Weights of a small model that answers yes/no questions on an image's attributes.
Model: 48-pixel images, encoder arch densenet, encoder activation silu, encoder depths [6, 8, 11, 6], fusion encoder width 128, fusion encoder norm rmsnorm, fusion encoder activation silu.
Training: 3700 steps, batches of 64.
Data: trained on analogue clock faces, 97500 training examples, 2.4 epochs.
Rows from block 18 of the image encoder of a small model that answers yes/no questions on an image's attributes, named by matrix and row number. Each number is 500 + 25 x the weight over its row's rms, rounded and kept within 0 to 999. All counts start at 0. Numbers have three digits each.
Before each channel's rows are labels from the 100 images, of 14976, where the channel reaches its highest value: "colour at peak" is the nearest of a few named colours to the mean colour under the peak; "top examples" is what is common among them. Only what is clearly more common there than usual is listed. The data: analogue clock faces.
# conv1: bottleneck pointwise conv (encoder.blocks.20.conv1.weight, 128x320x1x1), inputs 128-191

colour at peak: grey
top examples: hour 2; hour 7; minute hand past 12; minutes: 0 to 4
conv1.65:500485505481511488481479476485530510496499490461528495526501509425488534515493463478537548526521508487472498497446484526522493472454522510482484489527469492486521521466518475497466474492506476

colour at peak: black
top examples: minute hand past 11; minutes: 55 to 59; hour 1
conv1.79:508529514501498521485501503468487494492482552500479491534530480508512502494529504434471504551477496492488549531506521469494470493535524534490554519476465495503518513508483513505502550501532456

colour at peak: black
top examples: dark face; hour 8; minute hand past 6; minutes: 30 to 34
conv1.126:488509506488508483493505512453474497536483496535452494494441505491468519504521503517501525460461501467468484494489517500503464486446478495508476503501471562493525481525487526515524520491539524

colour at peak: grey
top examples: hour 1; minute hand past 10; minutes: 50 to 54; minute hand past 11
conv1.48:485528492529523541494460490522540491508516494544509513466514540460499503492493472480508507510504487469473481470487492511541466499449527472470507472498514542487504498500464457515535490467511524

colour at peak: grey
top examples: hour 1
conv1.33:534512495510489479485516481489497502478509457509527489493523452499499483476438509504575516513502469471540531512481484525517498492486537488470460482475512501483508471483504525564493503477504501

colour at peak: black
top examples: hour 12; minute hand past 6; minutes: 30 to 34; minute hand past 11
conv1.44:512462517523500528493542494529522507518466491518510480501469506503472541499526491462497464542489526519475442495507501484518487517482476502487490509489486535507514489477500513492502531493531521